Weights of a small class-conditioned image flow-matching model: num experts 32.
Rows from expert 19 of block 3, named by matrix and row number. Rows with one number belong to one neuron. Each number is 500 + 40 x the weight over its row's rms, rounded and kept within 0 to 999. All counts start at 0. Numbers have three digits each. After the name is the row's rms in percent of the matrix's.
# up: expert up (model.blocks.3.mlp.up, 32x192x384), inputs 128-255
# down: expert down (model.blocks.3.mlp.down, 32x384x192, transposed), outputs 128-255
up.128 100:537556483441516417555452477458519503579503487514445474507492542493497459584445435449483434494514483473446471485518471495503516559471544547421506513536492552522415514438513500517513474527534444535514500530472520514488425517511573474523416539463511538513486523504499572462499542465521568470512442504510464402478552431509483507545581561473535466472573496596548504525461526476543470494425
up.129 101:453503530490457469498473501447553459532436499437484525446480536448569454499503491463517525488485423505548504481536500503466548453430478507491483510576463533488396496455545482551508486530536465509462514492487492490455512426478514470461453437480491542529543514479485453520467485569424461511471505522561564517497472509497482494578457512535594436470422426458447466469430432443490518553530
up.130 104:520544468569462531501530535435479488507453510460582514512538502521483479485551456530571455507529486527467480451507490498473513462566544455471529481485555532397546497438517504409496525436511538444644452574461488454442519540509471491413548472533541457510553529512437470548494476543495494436523472487464487498472530505525477576500431507473495504456531563579520521504483406517498505569496
up.131 093:430510510518415463530531478516507513505501536493559466484523459573513537502465453539428536570512431533473514528500570465451412515424507429520473496537414453512569516490521398458504487459470418545502464496537479560486531457518505486532485483480525492467493456519552510499496532559544504514492521579494480520529466456388502496564483523556555554517605484529475547471461498456490496586558
up.132 098:528472497498531467462435416512490484533476423540491559442557524508548473545480472390519459504557512466464486536450531524412584551542569529489434529448498499509596519461555539412507548515508527470537514501538528584514486537478461528485527457471515501525513435561491552514520468497477546534553505556507541501553486465498476556488471519509566437472455475410432439461520446565528500501495
up.133 094:531495532508459522486522465454544474583519470551479492474510435519504571526474513440542492535460539472445525504479538503497472506510539464485472519481419505567496484476473500438490491453435417522489525517507522503517482512468469439469513412578485534514571541518566465443503453453504497425444412560450549482505490427488474513472534568510451528488368600464480479465490535431528482586525
up.134 097:469468457530506489497516552521504533583525492455537550542565525494531462569500558512470483507436531522527501445486500516588466471466554473546530494436464452504447439525594495482512515485487418542496520551434499434522489508527477560401417490542432520522557593535508523516517517469489529518498491497532511470435484519500465478537493486456465481530532529540536467576438471419483499535551
up.135 105:544504525571428474574449436567475545521497538537523456466499499535490529450429492507511539504465448497514451458510496444523505522523468526538522541485503446425507583495495529549483485482499502516540556519483557531599507528532558412478529524468467537449468442517556555479482443489490488509498549538522574564481467495494506568535506525541498512525438542547571481536538469462476508556514
up.136 102:433500476506529512459500566565482554537500486497470546582500528519496524498453513436509488477496476460592528474472477567483506440537438480510486456473510405485537427492527494485500520513585487478491489513556484531489500507527514545478482498468392453534510556500524554517540450447523473478506428458474496508478505510492550534470509508535556426515543495490471414543501500567412486513506
up.137 101:552538473553481470471495497547503547453503368511487515499470509467470542469463525472558554528508524511520562489472435518458466493517492557532537492455544495510570413558526484514505487461529499463543542458437481508498514559493479461468470522538448561515461468553543544528538491537428538409513525567509409577514549462569553583506477518597459488522520488545506507496477537595517464509587
up.138 110:515459507472547480558468485439462537420527540458542411455443553509541488475443478520507515469468507534513493468461467449484501480551432460459508556488496501527525526522546540534427478482561582499440493533501528510518528442510471501474529514535422481511587450426569456506443483552499466553521537488499478514549518523530510542489467535580520441522471527447466484453480463578524485493511
up.139 094:452489373514448537451508537528492366497493504531510495416451485518526510506536404499489458464489501440409490423564466424474539516459556466476563484505506485453469512513487461580481534496506477549548505415459486510512574532472462446514463521507587489496416488533471521427478514491525484537500489480516549499514482425493519436602507488459557510476493499502426482549428550535581472513527
up.140 098:539506458493507522483463560516486533484518517437507453441605504569489470465500556458485450529442414532428419469547502561542453482458560464549542457496430457528489521540404512474443488556515496449530514434489494545524492552476489484449516560512463543451497486513603498439484541503500510522518548500520571443475443419457491514467508489572536549555360498471518457488547476481497550555529
up.141 104:512537565448473511439541477459474542554480528488457443494536542459447446450531503490543516536517538482600489543568523499540486525547464457541584464464437519589498442500494399522467442475555559529509520477547493528501400489450514506499466505503490481543519451535535471582506408537490441463480559524530460471446485511531533442529561537514447544462519567419511420499456561513532490443568
up.142 099:433530554492545575546472372476520519520509490483390512534529469548423469482527563488494496482474552541459404495508557518497550424525549512507537498483450486552445456470463448550480520482480507511586488489464418445578547483430501459565531515463435440496510493464505529468467442499522457502511490520491538487499378439537443522520522506533479510504490443497550487553462542496544507541522
up.143 104:449482507447405571480567507512506409539455450490563532553479555464500471580553493552476475517481511538526503490505456416512511523510478438518543495580466495543501563445526496461504497529518497493526488530442420483493454524458493471522478462505534429480444495546515556472548428587531494481534520494490485557552557541539510556543535490534550531562511475534458509485502442498461533431522
up.144 104:461444567497482531500505528583553461452471502526494501508485532453442523503548459509519420518519446451489415457525520549493513476568575525479591472507530476561546543509538562509498514529546499530534513520502545496471503436481454468450487472509528523500474543493500510406487556521567489550444492465475510559488471568479514525434446545551561546539484527486547501508501507495531456522492
up.145 097:494504486513451512477467438507539529499479507502463561581476494585536558486465494467479523447516466492509540623509451541518500495521486507465475602470517440490531465496436523512442475495538544472618417504520494532434495514529558504494500454556529520482463505543445511467521460477526464538505528498491522547469621513522504570476515539481461535537448459494490515478509493443502538478456
up.146 093:490566470566484466532551537455520527527490502566564489482480471528417413590473582432492551472517472547545505524538477561545487538532512534497448507501489515484512375420547470407535476410509514520543460534491550374472411473503484457523461473492430518423410511454519503503516489524481490517520542477504509501467469469526485460498461571503543458525531578528432516436545492457518558555549
up.147 100:499555509531516505520511500519481488493483491497456521554476517494479518484394496502474530488506526487490480470486542542485519551444506458440492497516447443529531489411504575523396504513509539492477551502501521393547444534475456497559513512505536478480577507421492535505500546498521453623450509479580520464540567464486510508549521480527510533514459497469474526427518526570431550565501
up.148 097:534506496543474505459488401499525523527446503554515496533537493451403491490468523566433518571489507495515528519540475520492493501513546493502533450412491447574475498530504500438553624598537516501482519516435484463504520529469437511542528509462426482491530452539438583505453525571506465506501501551522521489486470551501500531487464508492479523504495458534473556493387527510539465517550
up.149 104:503452410477498510486554512526526592522468470499568572497562615490499467519523494471508494419443487468452515455483566452496468476492443526500549517485481561495503545511430472487520548467508497495489539559480462544557539503537450497466471442492479473514559461445535498517602539514542535476475478497490562442485495537431470484435613539515491531593540495543451534501539519523560530534476
up.150 101:558489473543481535547474541422473529406549502486454491489470507495587436477466484488514495485522473515381508482490433573580492490464514516573523525493466541507497556534564559500508511495468478433493522520447487552474573522456541474572426490575491471494523533521447509402494543514527474524491419476444495584507464477400500452486514435516472473487533443468433601521506533569537446486504
up.151 098:457481506538530506468560537453573563569497505457493449550557490515502494499491412515472568546549517513498482516427534513507525476530500515503499573480551479558449550536478444538524504497574528557596538481523458540528435448537448461508536447520555541490507507514504489519552472515523497568529517495440483521522401472566580461430523472522584502541478485530516498586438470534466485492575
up.152 095:453396474486462549469504529464494558489516474463541484537487492461557562508457469513488434476488464560489468469521535514442449508601575489552508481553484528545475527530516476498507536529486530521508460565489522464561435476502523522469500500462524546455473500510529501460461483483429525612497406439497520517493437542453445529470506528471489502583449550473439457487513500504485541542497
up.153 101:508505513511474490443533553455508488534444489420479476574532453551552449466560481576507564520562508405536511496544518489378467474520526473451459495504522479538447580451516530533507483500509485499516564464484501481489521487542512481450568573464459542542521503465502498586500454479489504542443476459454507515493495539474510453494490545466560487552479545444528553561489477511425535494501
up.154 106:476474445507431526510484543497540418492560546472484565539503545494494467534491538522477551436502519492521538462530524494393527537497470466512547453490495531491567521525525441464534527509547552478535482456449539523544459567494453535512575495543451465430489453564447439464448419475481427467494506492453514521474552507519482549479499541500485498528539500505461475509522446477488449432534
up.155 100:443438469485460551421474532460443480472505545506476459480486495521415433465545415467490432440492468550554528463461444493471518501473508508498577453536505441473508516523477496436522450503489537389506566467479497516491490474491454515566543512468469482480459509468498451514443496538496526377489546506576450455551480549532522438521453499565427546569524515502422515533466411509560474551511
up.156 097:458553576509474491493492475571490421538478516544423438534528544446500388507547465492444486500489477518487566529499583439464365499463516475457548573531424462517556570571440528501484472526503521528519490545536548489518495513531498512572500504495482549432509497530509409502452558483499478473451506570468550496564445523552482545465503420487498497509495515503489457525502494517466475501547
up.157 098:526534461449518512547471477523461456504519507572482427503496515463484547523496472468489522496517457501475429501384494500558571470552457497546560496403474578408474546492474482508619509519496524537543516521447518426486472548533486508502491534409509450457560496621463450547570557484523485514521435485481523529447558548497459494473492572451471489396556521534486475524543511568487449492451
up.158 094:539460563480557459503468445463487483515484450491500560498481477514494502415477506540563513409565453458521469488522469506570489570496479486472497557414536478502535461517515505521492504473530454496526535482395524557485564491564529447523424571510481482460496533523436485463543454503520500554462449545480484552485567502512422503416506521505468570497524489495493476463548509439543455515477
up.159 095:487471499504470507480514503530480452544532534523481529446465493459522456422505564529443486481478464563512537493503471532489547468526488499477515523470543509531483528506508500538485511478463500486459394447519467439489543516465444457567520465537513546432495464527542419510484508529487503472622501505492535576489460535523479488538433472494464487516486461500393499487440519472484511498542
up.160 100:538461541496473533448468488492548547483493521542444527495541522410573513570479532438501491450437488448526545418487545474461517433597520507543529488505510491563416515501531423482459457492467501483488390501491496517392463499455504524428487530467398457523471491518514514564478469492530489552509460495467533514490480536568535429524559528518526470514547477465504541467481506495436481468502
up.161 094:543526473481480474482479502470511491506524564531539547436456525485518517451426434464526495523499448480421429536493433514453530484567500527538490526513535480400432533434447483470456452487432537485499477533551450463529476543538549518497513529503490446517501447549433524489503502489465487511473486557458482527529478553437523548449512511452486453483525557531542544498479518526552582565491
up.162 110:482476532477406487541492403562513492477491528431559469491474387459567480572488480481475534517614545447543439485438565563541459524508504478533536522485492456512478461516469503446499448515461497466426530505493465436503542591497494512456543535579471466505505500469573499432498507497495532524525469459514474541542448540508498411467485499502480480489554484464496422476519470492477506492530
up.163 101:464487482546493582449455471536502540475453445515468502468469468531561492515411565543545410470478510526582555497512467527519506521475424488519521511548472534514519502507477501510545560468492515492448442463475515571551429513543519468475542523487425501549450508504410495493493502391524498444426499520543520505503431473613520460524523444556460504483570536485469513522474588454537489552520
up.164 104:539544517528395508396521502447451462496485426512462543476567458475520423543561449553394490487506448559560464587464471456515496500499541501510579514572490510503555517436462501519508561546549454475518510481487479530528432470500498513540531490486515574544523520495491478505489526545460521512452536536453456424479467472475475434570456519475528575483569540485433525428461510511490494462548
up.165 103:526554506503528517414522529510454472522495421536505432513454503483519498495470533514543458553560499523499462491500490520506498472458475443464485562495489483429502532475523459474480443450512505488482468445464548517529539420511492473575461504484522477532446530489495490505551470482514485493389488468497449434564472512421555517536502501479525587486423507479500517440459540585524551565516
up.166 098:478478491538452449536451510478453564525484480460481523528481521469460504479565562472470542467468482449482500436555498485525453478544490451552556414571519472461495518476513484466500466481543514511487493502562444557535521503520490448509476547462485538506478530446514516562535533506513478543471513493507398448497514500495501468530572577512482531504482544409516418506481556475459551484455
up.167 096:503495509499526450502523522486492539452528529478571450471466488445439534545549502481521477555508451503607507468617517496505443495551534428560457505491517439546481505473490488529539524559497544429538469571511433480512501434483505459500490531596468526501443548488499584498504468470452587526544473520428496526534474535554577541506509485472543554580497503563547533500466437487514525474438
up.168 091:456503560537474566463392432539480501438477546567456467512505525473514481565502536515462458598589528508535492488525493415569527569524497499464519447484577535507504532501515555538515431495597543541473560542445471532505516453549464501481452483537547461462446566535532482623471514513515449504512477508539478512538462451615470548456463453481511505515503517500514482489494483453518525479538
up.169 095:531478479549541531534478574442559509559491464441509539431523506482459483470499505464495494529508515529414490505585499478497539530621625478571576558494505507530508552528473533621479482505434541459499450555520490496512462464484522522484510422523591497488547514495480438538527444482468542510492577489505465476486499436513575434497591427446493483485547492492476475578434535531546515529508
up.170 102:521481507435539496474529438552405548500584532520570433498470504434506473481522490491463485487496539530551511499517517501442458443515440571495521476426521505501443523463515542548449517433489524481482474516574589520508480505562458472510498515532524530591536493535528498428525466547444433450574532529533454504519528535521413477537551601564487540565503471496474549577564474464529613519490
up.171 102:515546495447535501475422478528459536404537465478532552425480520478520515479453451504490520538499469510545499473481541496523505517511428486497424433478482502536435499477537541467407515516460545416497460491481477556577534565511561507455484496506475523605477555399548420548457566507532493499501421512517456473465568478515530539531433458476492481454482503528489554557480486518494504475464
up.172 101:515522461505443434446559548503502517521510480517544500528496512476542445495523548513454511511481481482545502491531453483517502567509486478559486411497445479480518568455514485501531412547541458531406485522494492569487460511515411531571545526487509462501519427572512510559452472474442497410459556517547513499508510494584450542483453505576555553478498558517517501497407488462473516486553
up.173 100:523531473510507550474457423469506491496544468458507470553472428476502474527489472537480548468550438508481510526482524495509482555488482484524467545547481562486500443503528482560490508474451507502485497502421496540408540490413510489493565485497466515527446470440564572537526517515500519439596455481524451502508406513454482449548469565426537473513524489544539501526499574576584453546537
up.174 102:468497500580552506475529543541492528522494457457500452467527549519405506506500535479434444468550437508485557562546466541430489458475463559463415490473549494459465534474461411533521566490535457530429473463504512518447495569506440555507545516523470457536514397511534463497557563555469554499498475523578543526525511575448487471483538463544418500538494459478535559490539535474498490498517
up.175 098:476550491525491563533521563489563475434477438527501489500515492402443507493507392537525490464496492544484511562460563520428476529503497550551536441491460479466489416528425513446533519463496538519465527522464459445499527517488524575464504521547511519480514479502433529529468525501446493504459531507466551520521474504536515464477513481519479495556528564586514525526568519496478457531501
up.176 100:532571463440529479492461518489522374595527544568527467544494488512534487491495515494515513477460541528419484534434443520541525517544528468501515525560556490484420514451487485545528520491445506466492487541538527501523503499583493486556511519450438522490453460590493530527490550504479461456505490514482551485522491495546495572463558469434453449495491511504506477514495485567528503493444
up.177 098:487476466500556415525468433513516532561579455443527533451469398516501480476460455466502500505499455497417496543526507526533517610541509501543535494493494440470415502502541527488551508498549433458518474544457465530577465485465448512487516505421525480483563509488502576496498559427538471510449554476525566549487482522477528503462554552528493498440508469492506510511517527567436510430472
up.178 099:515470498521456490495494562525534574499537551489506524475496500485521557572472543413516486483488465460446483531521511534552503503535499503598507560474540509526494507524527458432511456545483490572472560440465498488503550536520491552520489507448475464525496569407484522525515449430509546438556534487538492543593584555430521492540471536506469509523498573446453538535483484521494582443490
up.179 096:469444485485428469523513514546552467527564479492545535492540580474486486507558458537528566514523435461498456533572530488438522441567584528563505577550491492554516496532513518509490527530498532515455549457555506574531545585463528501427524438497525518476484513469433539541559448521546478522468483600516529530480480539482482532533499559481489500506436586550518478533604555468562499512481
up.180 096:496463507541501487469531528521511496507544473532541459538552464480494514454493431471586493465528389556497439528463496446517518490473512485478526467565451433465495563521526517568519452549438460510504568517526473530457518517581574414479522421441481541518456495503484511489457495485530465518464504557464474488491493507528579487437517612521454538451507497436440419502567422511529450513460
down.128 099:510560469566482507492509515510444470521514445530537456555491496476550537503499510467510492543493477550421461421495522483531527528504487553554551534447485514501453444571493510555573475486516454423554541553473573571454497426523498521521540473566508564510450541519473526463522552487487468560533491542491524498489529510522536452510538499480499446467481484504468521474479484514528534500492
down.129 097:492523472534491547463470489443474539472471490550471382502551484472539593458503466561471540425447476534490512415551426504480592502643538490527485525510520516476511507468475542515486492382541463520489484472537538416402525480525451457509463467470477489527460468506508491512496398423511549542515504514529454516470495450472472570539479449487530448476499461532513516481554548485496517475522
down.130 095:465451429527489450474455521533444427492526494517528440553439392489502479536508437574451467433511549442507430493541476505508442471486469480521494576497491555580502568489517501496550498502473520513486406464463462474589494520490550493470534429503518592484483484458440510473503530510494447561504531556458551520526463555448506498465483469479509440410489537515448510478481467552449529537482
down.131 094:519479577516415456494590551482452531566556516503519484439588497493511434534490535470446468447497514512530493537551545498512477537472518498485566537573487441478453510443412495454449514488539473496435461463450476458529567568528555440495472469466511513451491513545495525519626399566495435532523467497417469484478516515460523532501467473542493585543447446538509518433545590534437459429481
down.132 099:575511514448523566409514508510481536504390486513474475491496488521499537477491439476516460561473448537449630460481458520567468510497512531554546457491458462439594542453493525512522518463492566488470482459519454466559526531537403510498508514557522518475487512567468528472482503463595515461531438511524565486421516454511537534543509479449575487488514474505482535533489526549571533530550
down.133 103:477538494449454488506508483525456466532479507491462497493472532506547515434490506536444476524510513527467482538496519477547554484587498517463545560518488498471428505528530495481489522430459508539536576571509553508468429434512475576503516486506592514457496461527521494554508457516484481478598517556494575507536538489445566534495473461460478506561479480513468514507488526501495531473451
down.134 099:506481512538533449430455422508493503530490470498478506472495504525543462484503455478486458484480485504539443499478541435486494550454493588444497484521479538520506481485515510508565460455535558487527417518442554520547446527544520454534584486520414543489610561499488512549495512487560491494451515473528489550429469511539550453533514516477537444411475469479511460550505453459579487529544
down.135 101:527517486491510522476559471564525545475494532467525589511528492501518497534461508436466432471513505539470609427490464485507502482503584455522459500513495506477515476432542528479541528578529560547470495475476544498560573493566426563484492402519501506552459471492514553586531540540531495538478555437456489469542483512458491497490568485491389503471507509504483543520466421448514459508513
down.136 097:472481463481495535474442567516498525501508502477458480458527394488458476511470529517415497457449446527495482407466418511471529513472503442467497507531515499540440507500537475517500484529523488556485509449474542496530528485420494569495538509572525480497511477436560553508494528399431543574476493473543571514547435506456429517463453514491473581432525441489485560507449537557484504431535
down.137 095:516462472514498547484495515496517556480503419399511468433490497517502496513569475546481492488547493530481577547527509496535488555490450516471438533456517445522490478502449530541515436526449495511491499389493445460458548508567470556494523468534532512529543474465512488511501503553448490559493535497460545451506514458509582503446550466515448488454422436509401500425588445454543549491489
down.138 095:569514430532503462515523491463547406498518526470513465503515495508450545470546467590498425486500462490484537524506463455544495502467505509565549552464567445511534597542493539479508492521579515576476464539522556497509530466508497568480474481430459437511588513457510430544483516477523524450548478567462500411479466491493517465437528525440462545537543517508523429517452417464466530529490
down.139 101:492508528467530467480493554489510495491515409541492538536523560494450475485426534611511522532464445503520492414428478512541454494426536521539483565546515551501551537522533520491480523468509429455501501519514540442514471494485517561544459504591500478517468520454492530536473553528529449577448509508564473518471485468491436524439507449495487541457535457502497483487511532532505441516495
down.140 099:492523528514502528526551426497461502465452478504535575463484550414526528521532553456534537508511529493468495557457441474517489545504442507560514505518520529457446538512502478469527498621520513466486462543516502614516476480513508490504446588500505488503508485523483547553457528526518510547574568471513473457521532476452465529529486446507520480521443510594523476535453477503474520529457
down.141 105:463506548480506617585498471502533470504507521441458438515553523454555501438473507456501479515534449557457538521528447476474532493502539456575552555511578512495479551556558506482516512569528549552508476508424453481464463539497493498520544462450510419451494512536515495519597446482495506497554483513511405537460510472438542477432399510459521472552458485531513548529534456508448510505460
down.142 105:399519458512484503490530549529521555442460481451421502471503525459482526561510434479479408459398503551521504485498464456455513550533547486464496493528448490418498500453532518544480523506558460513558548446484480522489452485519563471533510499483478490491498471529475518476422506527491558478538456525530499503494495502470528494462482487514512591546544569505537456543477499484411533432476
down.143 102:520519456485535450509511510512443548518478571516548526527526490496528611563392460534543555503486515509526468395547481482442476524519519498457423572525411438496482512553471508536422473454503540504486436496481471506534516478543484562466519558528478562532508459545520512463518476512490472528496450503530539513541438419525543558577508512490512462458540479545452488479522554463520497588448
down.144 102:485446497525419557501460499594435518585579507425517427534478426491480468516508496520504501544447480455451497535542476544531459603535477492521512514606458513513542445473450567482460506541456495537481457501551486549545435476562592429482581562555465446447440517493521469535490507547519509489484471589534423489529492460492466390525427471475531501496565606507407495554484485503525502556570
down.145 103:501588512479512564474509471440550481499438448487502558440535479504484519529536510391474445506554594548474522488407498496463498510585494478389507440538427467512498428499503423507503610496466503511464532506515470524458482504547419556527530536532502466523567453479511485489499510553507493477555536477473462575548511555434495488531467520513490482463565504501537525503507475579437494552466
down.146 102:431462515485480545486484486564482527493521476530510501453511553474511484539407508523478507480538514467503509480465494506588527540492498562479602538500509525521483562484456533502492520540456536523551498516502575538473482573506497511526473510473409455459511533549464393531419497472461568514505485537423529486516518543502428546514446438516455524418499517487525466462450429457510543555406
down.147 102:485543492498521501512503546517502509463476479480561476488469525500546489517509462501464529483454438515560508524518515487493519477564498495522533559480546529475452473461541504521483467434497512477443521531541550482553535500555518568453519536480463534444456458505451494468536545416468529456495482560490510571392449527582475558456522527530513476544507526505412488526521495469509500469562
down.148 100:527491472514546473567551507497502538571519521539480463495521554472421538527558508458455492506502451527514464508570504531473528557498531482511515557483490516576566510500394507533500458503556490485511440528465563526447496509432475595523523472561555451444519472476503478545530551509532472502526479437461521445556452499457547410490424531451457504488487522506512519457461501458503516608458
down.149 100:453482486518527504507518497521555490503539455474427552537475463455537465485508521578414448488486510487538524465512521490469467543511515515549629464576512534544490483487461456454538475463475446474433559485550536532535566494582506534427519549476439487486548448445424455555522538534456501482515498512481517425508539437503469488432536463517501618471508525483511500579445461479469485508494
down.150 093:490520447534431456491440559473418554422522480491466536505503469514461520515500472483531510524485540540529393518444427473497436527534513525430481425507502506470505489514572553458535526604520468496492448502492513475478530524504469436550420515450481503544564494462508479428479452496477535498433515544441575580496461491446527446557480562504500558501531536480506503445466507543457487513434
down.151 103:546527436436445518463543486530550543466448497489499605518503480418502428460466462508467462491638472535536544551483541409547439345558560488473535473569517453505512551425536468491528449537442557529432483550567516578471549469479514442516517594529490579520512487510496520517478483500543473452497551498504475459552500550518463479579469471517471513477454508511565525449483482461522555509505
down.152 103:482460446485461490441462469515475490396533451567539466448513554433516506448604481465428480451450445503477482505524526456529490491505512561519526469504517458503436477571557511488529512562422497458549558529497470485477470489448480450497466493422436472455479493511541490531504512473510433530440531465454522538499463460446488506462512513527515538489456465483597491486447571502541467459526
down.153 098:470499538528433564455463434531465458503526479494458501495537480498512570536525408488505582533443530496506534489457507498425533445543450519477472434487475498521454590498557499468539497522474541540567478515462498576531476483525519532447465501519516535494525437534550499513480517561525505409514486484521504435483464475446556510481497542530527480472462509476538478522425522499556474411464
down.154 093:498551489469476534466454543461495484454465498541451502530499582519543539550530569483416583516543529540554437545454469461484483511507434498440493452491483525460479526509508423526460547450489514537465554582495481538516529477503530529496502485499539458531486549573519495499513441513481490443473437482542530531549497560435539466579504582545473460507499602476487508409523414463546550508500
down.155 097:502465497498526443470452524521538451449506414429467473523512432456563541523479562425527442424433451547491496553490439491523538503522560407467522510496494520549478539497458516529484524534524561466563546460444447479480536540509481471523512553514485514436491451531501508522485503498542501501518500486504472546430521503466493490518570409477488565481557524524477485560523505449497424497429
down.156 096:506511525503558528612488493452469466455475469477507577432576519527544595466605544501499441522526487482473565489535595476529520450556531551451477512435522496476500491485495464488480426441569477516483465479548531518466505460489554467515468454529491499488505527524478559500436536532525515435519455515561529537507500496418525513485492555472461459573443511485510546571538484542535513499504
down.157 105:453546462559493468505497437483454545514522478553490483545498463497475478482450442564516511502461516442559510429512493453421504512502447425501569569506438559408479463483574517543539461480481542458481537506494551576570449507529555440469625455479498474493475492442528567528503547507522425529542404508457453533480503485464481508507436476519489539462425448523523576495497508527559443449464
down.158 100:490483524516479467528560492547518515541514523538423527567433472503505451494551526436539503504527444493496504502555464512508445511539518516528464569572518470558502487595433438533469568566480464448505529503448492458503546513497554472531476510503531489529472480459543484537495461461483523446468487462476536466481454502532544499515519495484511487478518551452480551499497488478532481564493
down.159 107:450520561567540469508519461453489482473589510482469492524483434501461527459517440452563611499544460510540497470532518525488436488444500531585478486467545449505540420566457507511534506461552594507529502508574578494553475500521445534485475473529418494478486556501565494531454467489464434593466518525552504470445494540482520570536547442484528520480488488520449462526518592478480454504559
down.160 097:496488592437485404489529448492435473565448549451502479522526471477525520463466449524518512456470541442473481421512430528507557459436426455471505524528470488476507572491459503508414547497513489479496482520371509552521540503469484558499546558413488497474490518550421392540489532462527455549500484568547487519486497475468397511475461493472511466512487502493566511520499507431458544477475
down.161 099:448460526482522564556490514507532510428470485522515475504484495495536546524502491489605470552513402429501480470518478493520474476549454545484545519535449498383515486498578495563573549485569438569426517485524534524502453467505478573412486528506526551391475511522492502512473575469467477505550518544533489463503507508534544556502463456474435411481562508514540538528515496454483531450449
down.162 105:509488501553552442441518467452491463522515441502466503518522413517512469422531544487482386506461459466448542542461491549500460499571462457489451481471421547552526549468454456484487472487448516541566518503578451469461581537484538433523547506507496566496532522511578534516521504539512470494431515433460550526525464490471544488495461567524432461463487521520530488473536545479543493471563
down.163 103:518434547534559583494513447544433399457484445499430436547464481499459460477541543444492534487500494440525476465492483449497509594511473494430452548442477485473469558504414499494454534535489566512527473531413507532492525539510502533479519514539494448514442609506464467509495505458476517471443543566475602484512482410518475466472472516465556516548523516489458471488505515469506525463485
down.164 100:458470501522463429494558449521467505476436465555499462505481481451500536461531471454513505508479572443504474543530396473514507544523564515524501486493537438475504423579526529537472457478509481575456478546471547498462485573466517497535523503530494426510498483547464521482521542457514462478502472493486447503500515515513493520558506521409522490527444483527457509425458484462470467526433
down.165 097:477490603436490518495471467470521537513500452486516524424466510541504471541574529474462556505540537522524534507472425502477523510544469631489396497531384490566496487464503487469503444506510473485422465449483521470502468461502457437522540437529513562530456430466433507516459519420507531487428435508448511510503571440553539473552457522482403516529529462454520520515462507498386533502488
down.166 096:479469545485536491478487497510438475425483552481576450502480370439452503489510478533488531436553399466503459507543467526476531452492524508442520532559545478458595414513467582546555511513553487480416521557487494470464505459522496486542551507493522525506506486480510489515520467534450425534448545490494467461516490516484501499490477462467481543506538497568502468488443439547479557474570
down.167 098:477551491493480490528482492590514517478503477509524521550464487579452502535529553483482528538512553475466455540479470497500605456471488515455575473486569503578517592480470505488444471490506537495485501547463481544529510454533448562508522527534489614597562430476406516442522479522477548551504522542549481512535489426485477517534588578502498434437473528491484492479514508485474507532514
down.168 099:469509539499538544505500503509421465493476406524464582460489487478461494427457436477472541518443393481541419467482519493500602503536489455563516547491499460497473529501501477465495559511482492441522516501486520505512525535486444537528461530461527474527552510490524540441466472551469460481529473527497513541484460427477480439475462436395531477559524496481497507494528503462491541482576
down.169 096:505528479499493411552433567573446513455443459507494470497506508492427459505572551494470454519412465454482502457472485546522503404488496484456475497555552551506516437526358485461481513446490464439491542530496457497538423474473482506483539551523504477504470461477412462460434472543581461472480457450494501432491403529441472532458566479460449509446566404470519485574528539526508488539530
down.170 099:495549526481499493506495512520451498547468565561510515553510515429446535471499471449512512484529499482439488498551520472531452482455490508487484447456441521488509464470479468531539533479603475475483440484586644510450488481468495468386513528455419533458357557508453510543485490585477490475495412493506442467478484515480485489443442485517515427435521473550486525496441469547502466586528
down.171 105:464558539516489481452470415461445520523485509464513473508502422497499553479435488560522555456452578522506494460524545484540453526474493543444506509517557495430479459435523539505547509609474477537564476524514481472538495520490469478495533546487507580574509523525455548455485540559476529490483536570452514580465465541559500499551540469505481401512409513534535535425424530413474466571477
down.172 101:514508553471493549518511451489439544506539488545576478522570510513531562551447520497416379497492507457483520468499483439462525553487565546462488498505527444554533549534495506527565458525531472446437484478556502448496436488570491396564565524507475566453384467496520529494477533465480508477448520575565504540489517446482429560447469491486479532513529503476566503458449530440500430540475
down.173 094:473503443489547498438476501523475492519431548529545522527522406558475581502584540585448559452511569465491539521544452513497452495505523564497450448550499475466564515582495558606555513552443528595534539464497500508479478462516423545465498463496541413508518478523485486496519502428487530470476467501471487415540418532505404496475415516561526526489500512568499578487486521547542513469479
down.174 104:473406468501493565491522548509502535504486447490548519437478565538542502447476455521530489527476448467481484410455537486537494487497463485476469520562537420466486483429503486532529503500475539431434503529566438574510501464439549506559479442446585546513451467471506497434513381462553542496520543452481521500524576411499454523509571522499474491510500522553496533419585529505561485503532
down.175 095:528467535487511498493518500406460480532525433537557453519521535597577502469477488523467486509532457567553505438538428522506471500543557413410462512452493498537463497512489432523489460525456542450491504484513475530485529588508488463525501550559569534513462564489515510476545512498488557500449541477478525514446513470528551525506520594463464504465456526530465577441464548391433511525490
down.176 103:504492442499486474509492537486599439522512497447496538450473525502508426497398474549475475469422433523492448451485508496544559504482445480495499488494516488496516552537477544451434514507512560517503524545499547459525517468465510533502466435453559510515517440465429466531472507496484492507502527448456474547505439449537472513475542522471532506525486538480502478495509399392473496507535
down.177 104:531507573486515493536486515452523507513435426562474464486484519483517500546469436505514455477551528590537496508550471495547470461543482502512444499499490507502447562502419484463524517499550508529452558485571559487444442488479525529490509521545458495516493462547537506507515458517541534437488565409480465522520542468537434467502567505497501593496541529504499523458542590460547496471486
down.178 101:523497552549506581518437506438509562478468505497523480439466500495514507556529581548517489443560516517504486477547547493466436541454498458533527435522543539493470485486471549516457557512470492436522527525524467501452530500471464475546454528524461512488448549494481480478486510576537469501504402488546445542444524516492568484488523452507531516501526470503489476442457521521459488493475
down.179 094:510437500530417469516518472538420463615456479451498487484497547523538544490517498527540489488540515478532512492453461451551468494508507589479496452489595485464519478479502547412535514430502459561470478498447485409472491511498506528549483525505544461521472481431432511469524483531418492536493465459539624382472534447484519497535421547475455483452457558498486552531500525512547475500484
down.180 097:478485525517484507553435555543461531481492460556460511523479468437496525493451462525493426442510581542459441547443408522563555525488472469458489551508469526445555535512485498432508525586498468478470447468478425432529519492474447528463464468518591500520450479456512550529472457540579555499580485482527506472508527521508503459522583451549479475478562527521483464530476452551577464511474